Weights of a small image denoising model: batches of 256, 58.3 epochs.
Rows from block 2 of a small image denoising model, named by matrix and row number. Rows with one number belong to one channel. Each number is 128 + 32 x the weight over its row's rms, rounded and kept within 0 to 255. All counts start at 0. Numbers have three digits each.
Before each channel's rows are labels from the 100 images, of 14848, where the channel reaches its highest value: "responds to" is what is common among them. Only what is clearly more common there than usual is listed. The data: drawn branching plants. In brackets: how many of the 100.
# convs0: first 3x3 conv (model.enc.1.0.convs.0.weight, 96x96x3x3, each kernel summed), inputs 0-95
# convs1: second 3x3 conv (model.enc.1.0.convs.1.weight, 96x96x3x3, transposed, each kernel summed), outputs 0-95

responds to: night (68); bare (41)
convs0.64:103080107139128144132182150119120109149124110123128110147033071090116155043097136120152133058176143126060115175142113113051096105103093117119130124174142124067120087167109116151134037155157141148164086112115143113126084158086111165145103113087125130108143108184147123115114113115138087134
convs1.64:084108148078173119113027130094123071115096154127150162152192140181129142109119146119130154172063122080178073088137121150170143147045134127119168126128144114123139139108119137055125159122108107094094145114136145155136192144101104135103156140095158064125100138133134110177109128189112169147

responds to: green leaves (43)
convs0.31:108131103164056143113146137137210065131092165146138141148141161120146110142120117112133088127131141063083130106115146093097098122113115087061163163158141113122166148123066139127134148127069114155132105223100191116188111113159176168100130049158148104128136108138145133099078141127096090144
convs1.31:168159142090129104146093164161077093153122129117145141163126100115080150159149139061144145146114131146111091137116114083151174107089116211095133098159176118157127129105134175177109146125120149117120134085162071041091106181112107118105188167115144058149088165147131137092148153197135168112

responds to: white flowers (48)
convs0.94:038053160164116171166117125062086161134142165146107081201114100079090119128145154107163121118119094100074128136134098099113124143103123142157129113105161168137118125088114110149143052118152092105082128133144134096111136120120134139101123131091090103058066040138119113157163143136140138178
convs1.94:138116107063118001098132139126132063111152089149112151115112087162180127176127158212109104083124169164156128131105098113123116139138104060113109149123125080115118115148100120086158110122121135192136152112137109175121118127166115110124132086187092177150148120136126165109116096134150142048

responds to: green leaves (38)
convs0.74:147140098135107105156118059122211106106115158188130137209138081103079104109120128180144158095105143154114147113164063122085167128125145115151092098095134111132077148137150130091209138137146132154164083109126135142098156160119104083144166171034148065085141113162129139142103128112147113136
convs1.74:087141145137105143132132201112049146109110195069127162071079136100096143121176138100110121106086112146124109115081165064102156177140124125184146156140144151108166156157126158135110127157069142093133121158134053175111122089131095098091150054169100129117152136090108191151116125124092142134

responds to: night (75); two-way forks (69); bare (35)
convs0.83:144144085107164115144131120124103166149170116109144095138000109121160116075157153134165153135140153124119088128134142127109111102128084109157151123134145084096081108167090111128156130121112140167143099109102112114124146095100133135086101084113162129130128155112117136113129093149139128136
convs1.83:152148155133127171107165143067105112147133095137111109142019153118151177131107088140089152193143107128115110148107076126087135105158101176049117170124089157184139151122166137160133129132104160121090033133152151124146139080112123151139126126121131051089137132121155137153072078130114172132

responds to: red berries (45)
convs0.66:111096163127155143108162098078105111121119123104116143146190140161139123155130084140148095141110093155158152050130134107163147110172144175136100139124108181184122090177114104155167130143145116149113009128084137147120115104131121000140127100155113155098143106115143116121121102076099183131
convs1.66:151119154121139152139110115111086125147134081181135132105107096117134182096114088146087154168137136122130130175143148174105145155165115092067116142160103095147108119130127149169138145099098146143107000151190120142129171149113096113137172161153155067120113136135149126156059117149129168127

responds to: green leaves (98)
convs0.24:120119076108106132092082103187235069110126107104108115130059120136131069117089095147117093163131127111100124167165083101174099066117116116203076087064081115129140131132155147060110153086121099139159171151133126126098112099146111149161126118119121141115183147112132146129096128099085133120
convs1.24:178205168171106122121149182152109112136140163124164143178134146132116140107111182122144135159150111081108134115093131133120175162170052144114161110080098166157131126120078125138123086185148149120091086150122068123108138176078133111162098155153148069192092167154164077135172155101157173105

responds to: night (91); green leaves (46)
convs0.41:068083113153098162155118121067107160152086129095145121121099067122105137135108148119201087123141106093147117152129094153139140137170140080145108090125129095144109105136099156156135070161090103123134082078136117144111089146113035099149114105157115057073153064205102104161131085100153145141
convs1.41:166150193102124098140149164149104132120133103070128133154095099139138125151112139127146160112186086100127073071138103120083134115150093166137193129133127194120192157144151120128119189143112111082125094134141171157135110118222120101113123164194133153211152123120145170082195131142096142105

responds to: white flowers (46)
convs0.11:064113128127159133117103117135114153136117117078102137083167109117209119117149136113095120227153120124118128128127122143132142087107146133171099106112135059130094118179152137150109090129115138133177125139130122111086150132103128000156139173112112096102120116136183127109068123112168130153
convs1.11:155134139107150107111147225166183165095186084136159150117104115102126126119176145133119134071129124109149119121158148107137134153165076107100121072111123157098135135122120127174128159119156090166117209111157142172104131084123086210147119094189110202120173138132124155121158196154172128111

responds to: green leaves (98); wide (60)
convs0.72:116127095136189132177115079154127068185118157117132179177114124180096096163183092096159110113148130128106053087110088110146162102133149130135125133086149163114121095115053105176160138135046122104103111124168155123103187088064111132134072118103128085109105131162100117115089141103097096123
convs1.72:122154138182045127174149083164118228160058132126111063122132113110123132126066118048086092146103182149115175136144104146088100134136123123117110130104140128131124136132136061108095137117102116165108157124135161163113064148129132142140173082186160117116118174076117153143104093127152160137

responds to: night (75); green leaves (68)
convs0.8:074082050131121166087164134103133097142100146111160181114063170152190113122112134140072123110126146164149125142136166174125109106134169095126170134181115109134103108111070144092119107087113134169030026163073134135169141121131146126066142147102127147145140161138110116119106104123120113124
convs1.8:103153168107175097107094203192116165109136120128121153143078148182149154160150070103124096124142179070119120137157126085120164135157029160134153146061111118126130145136119146127094193120172144098152139085131132131078167133081092106183103119135144100136064124177118146109170165120122143099

responds to: green leaves (36)
convs0.76:160181111093066100174165080157150062129114134114151063089074140092155152091121132145161157097112158156153141158146062127068125133154148143132082151068117101140085157098168147095109130116132152129112130063124115124146143133092065085150151188081193096097127079115106149147116114146098105117
convs1.76:110083123122122132172107180119112153200114151080140143097084120131102136161205113162138144146083083113147043082110155097127156163089106139143144087135125183138149174135142163144124104136133114098123214146120126090023141131110115089134133127117152112104135106135119174122165154067185157133

responds to: green leaves (58)
convs0.48:118169105141193116135063086148132110118128142135149170090115144155098131162111112099151068179079154089116087130082140111131115059131121123115160129099138101129151111091070072203085133105087108125107219195157118124094117090117147094140128097147139104126172159098137113087119073090112122082
convs1.48:134113159117093174088163160168151165121089046142166097099193135124162097110133131089106155093125160144138202111157123110104103181112097201072181100155127144140150180110124092161176151158182140111089084083099112114154156098057156124142151113101152140123108107113153130168079140108117142140

responds to: red berries (100)
convs0.28:128142121125125126136148093164130112128124180060128140044177132142129138138144098135095115136142125103135131060118149124127144143141131146117183125090130106116079106115113086164138136122104107102155000141136122141148130137117140141118118138123136092108117159115119137094161103088118136137
convs1.28:120146130116095099120113146127084124098142076190137112134157076100094119098116110107087096136132115136074142116108109103098144119143120158116132138148099148121149130125130101139163130133131128134124000130160151131111158137114100183123124118108143113120100116157142106118122155116106130105

responds to: night (75); pink blossoms (42); white flowers (41)
convs0.39:152174168114120112129148116094150181099099148137143135137070112097137140125098176112217097133107165103171085179077157111136103069122141129112156149125113114114141142117137150104082156117145170066151097148071151129151106095161158138078163202152179139162166218128100098104129123117072144102
convs1.39:126124131120126147131134177187106094089111135130110171069151112131120125130187130139145172104156167142090089087142170109125120127131068134184158094209096107124137141155088027115138140153145090121105168114166094143113153141087055126205158076130098082125069128090144107121133116097145136108

responds to: night (100); two-way forks (71); autumn leaves (38); foliage: green leaves (36)
convs0.80:112133113119160110126142143176151137104190115162150172125148131118152160109174152180145114170132080151083074134148144112117139165139140088180123130157109100167069147170132121074090174173065138137158055132165076125126124084103096125126125071171098031088143130166112104086132150147110163116
convs1.80:169109151143185184110119148140087100144108110108171124158139146103110203144144144132137193218176134095108108121153114107097131116157104214089177114092122119153117148192134121159155178119088161130116163141147131147156116211149118161160140154157132103143122162153138182155133113126129210115

responds to: narrow (47)
convs0.78:113070145129000148131137142098148171095109126135090074104164117100127148156147168112141119082118039102069181119128141142111176138103120129123147095125120100091106131136129119141109095119111151133085151121093099135134124127073134111123145132118119092136089034152128109147158165135153180084
convs1.78:111103133123135091159145131063093096109141152101106110108082164112106120081142109138114128203152153085054085205125117122119102125128085081106163150132101143179108093165151115140136149094121096104100085150157113092089131120153079147159133134226091074127082175132115114116136094138179167080

responds to: night (83); white flowers (75)
convs0.1:121142099136149109104115130136085126104127111126129185129039134150178171114143120136116126166085149104118066044168097136109148171140105096152175079105101089172116077074063123198164108152082122123161141157138083148152122156069126126177090128102146157079144123098126129124102083163165120148
convs1.1:136121130114119109122145084119073097177175134134117105106079134098164035147132085088128159144117143139111035157132137142101119111150129168131038139114129128101149122114107149088109094099025157121134124100131099105125098102209123073093118117107157132142076136172086129122133062140145129139

responds to: bare (60)
convs0.53:123086132112100121102135184123088112126118132126110146133159121143105118144136157070177099099153137183153160103087053122126113055135154120137120071170163162139186025121033088138112152138129111156086089136140161123111106112084093088110135083124122109135132116075094107122094116185089107123
convs1.53:107146165126137130118192189168155141139112105109148201128138162161105100179107070129084133168108168104124180087159164121149165150174113128084209147100104141091133157102127088063193115088141109074098170116128150116181172167108164132102142132145121184120102148172137153134145169127100135128

responds to: green leaves (41)
convs0.87:135144152129127117136153073165117133188090059088142072112137160097130057067146109148039126160145135059105087105174062112119118150128092130122119161155083141141085135113135101114152111140113117165140114087157129127126134138065096184140191181094174123111117189122159113135100167105114126122
convs1.87:176161171144146210147147124166166106074157133181145129124153176109128098102100150090151085103149122083131134128106148135150099120148112085121094132130161135112133144159103175192212188130147106153198076152112106087170076108141147116160101100060148106134120127123199095127122150134175109155

responds to: narrow (42)
convs0.5:147189080095095091147175173116171083121088136130080111128132109068094156138143123117129114043135113113094122156149109191083133100110154138140148097147101153151115131182074115129096174068126105104081136096148137132127094136014112153123151096059122129083129116146130119109116123155116158078
convs1.5:183086161137123134143125102156122143119124127137150150101093107196120083138155105125154130171135089089128160126100094121123163136157128156181137136110217149138157108108122116171159160155089098125124088178129119108137111099129148146143118110239145138167083165150099177104199039187158140124

responds to: green leaves (90)
convs0.61:075083113143101108113171092173203097163132165118175141162044106135162118178147167153119130089098135152118107115130091157099196128124150110113141117091196095113104124091089116120106160123113061141155051150169078159120154158126122102118084099092116120156132122083157151102139117176083146161
convs1.61:182130163167162137143113153145065092077141133117173137122145104211095154162127088146114102168153140113140163131131104130112157132140067086173153108138122071130149115146188136137147141108112129090102218062110081116154125104085102124102135146149164159162071166195129124122193126134170156104

responds to: bare (48); white flowers (36)
convs0.62:096098155118141154129094128162106135114093107114125090140099144150068150163125069129095111030146168159120119114146099154166122096110104089159139051089117117085095114146131114175151083133156076101094130121147130138108145132040082122169089128101138019107144128120118122087133139079156165120
convs1.62:113135123090132028123129131076104113120195149113119133119130128153097112100135146142140102117087126129161124100131167123157115146096114088144082156203080098135154117146038121107151182170111130178134065104140144156108103112201092084135137058099091148158100090107130116128144072178097127107

responds to: night (42); narrow (41)
convs0.44:079109097118086131127136174188146111085158129204146101113157117148159138161127153076089117094086137138179110118086143122137118117134169136101135102128182125118154143102154155182113144122101161110148193152052142150146173161146153058124147099159145078136135170183144132108187166204167116156
convs1.44:126126177134202117108089089105157143129104113060124138099085143121137116113130142077169134133092159132048161106143107140097112122126085171152169084115081117178117107184131083170154142100143087136082053119127122153160110130141107153106119100084116198158083125111120145133114077077134103048

responds to: night (76); green leaves (37)
convs0.43:104177123133216110119119125129169108114143083168131253150159151105141141144175113142150119207117163122140122143073103109105138117165144128124098060078103121186133141145099131170135133161109173137094154179176106128121125134078096114187155110131141122116137090138140099088067138121151122094
convs1.43:159158147124151175114148121110081161139147153094164051099105081093117129147071148060116138070123113177151101111190128084130075166114132123122093126172143152078139126129079152139136138124087081098196104100109182121162138108162151094079176095104126134094166101128113146124110114198182137146

responds to: night (70); green leaves (38)
convs0.85:137138103129115122096051120118139117047144135165131143201172072118057123143097099170027196116074152169141129120158131113105136107100179082120107145098125133139123162105152139135158151135158129115140064106138134140110173128099127019139129129135128078094146149152108148124146117124108110124
convs1.85:151128137109143115143166111180138112128137128155159091113159156124169098126130167111190045103196151029137169126114123166142098107152090146107099121147151112113123124115090153168184137076119139157147077134157136081147142091117152201119102139091151141170047115092195079116115141127145116102

responds to: night (100); white flowers (47)
convs0.79:026059111138143148119136128062132159153151148151124030124147130107131153095173139143113127134138068125097117099120143081076078140111124142140129146132126143131120113162123119160158030037131082129107141094111089077137136114086120141101126139121087131126115059142128083127117092164110116116
convs1.79:126100103044046000149119133160130118133103100123146129138115133082131116091122134125124113138126161137105174108153141141109112189106089104080128133125087107105084147078106108101094119124123125152170103159158137157104137151119163140149154077234118099121110118104119131159135170187121159097

responds to: night (42)
convs0.70:137117132134132141142144115152145125122132122118146125122075121114098104140126172105150130163111134106148121122154180133134143168132156120081150159108100125117105162114142112123127152125073124109142119156115255127148099144161172095122162120135129182137128171133144138205107145183142230129
convs1.70:145141140142174150063147195127148159145089157186092169117082118116150139115114096148148157130108160102118116135129191098141126105052153145040095113152145158093130118130116179157142149138131099061082141174213091081125095066127105142138109154103100154151132109073113111140121141128147188116

responds to: red berries (37)
convs0.92:176141111124055116224185084126179081107073186101137091159169111125131143132134109116145098087130143146121178152125143155155156118159125160171079071103122168121119150146106149076116140108147102121060147159102143156151091128133120139072135157088159166048141157121143141135121140100080108163
convs1.92:137132138140142104067025099100071046134146121165177157136119106150140106145160157182119146145113115084115072130133110160111080127110094104127134082103137132156135126122112123125136142086180128142143062142159125104058088115102142137146072137210112142161130128150136119136126081131167158042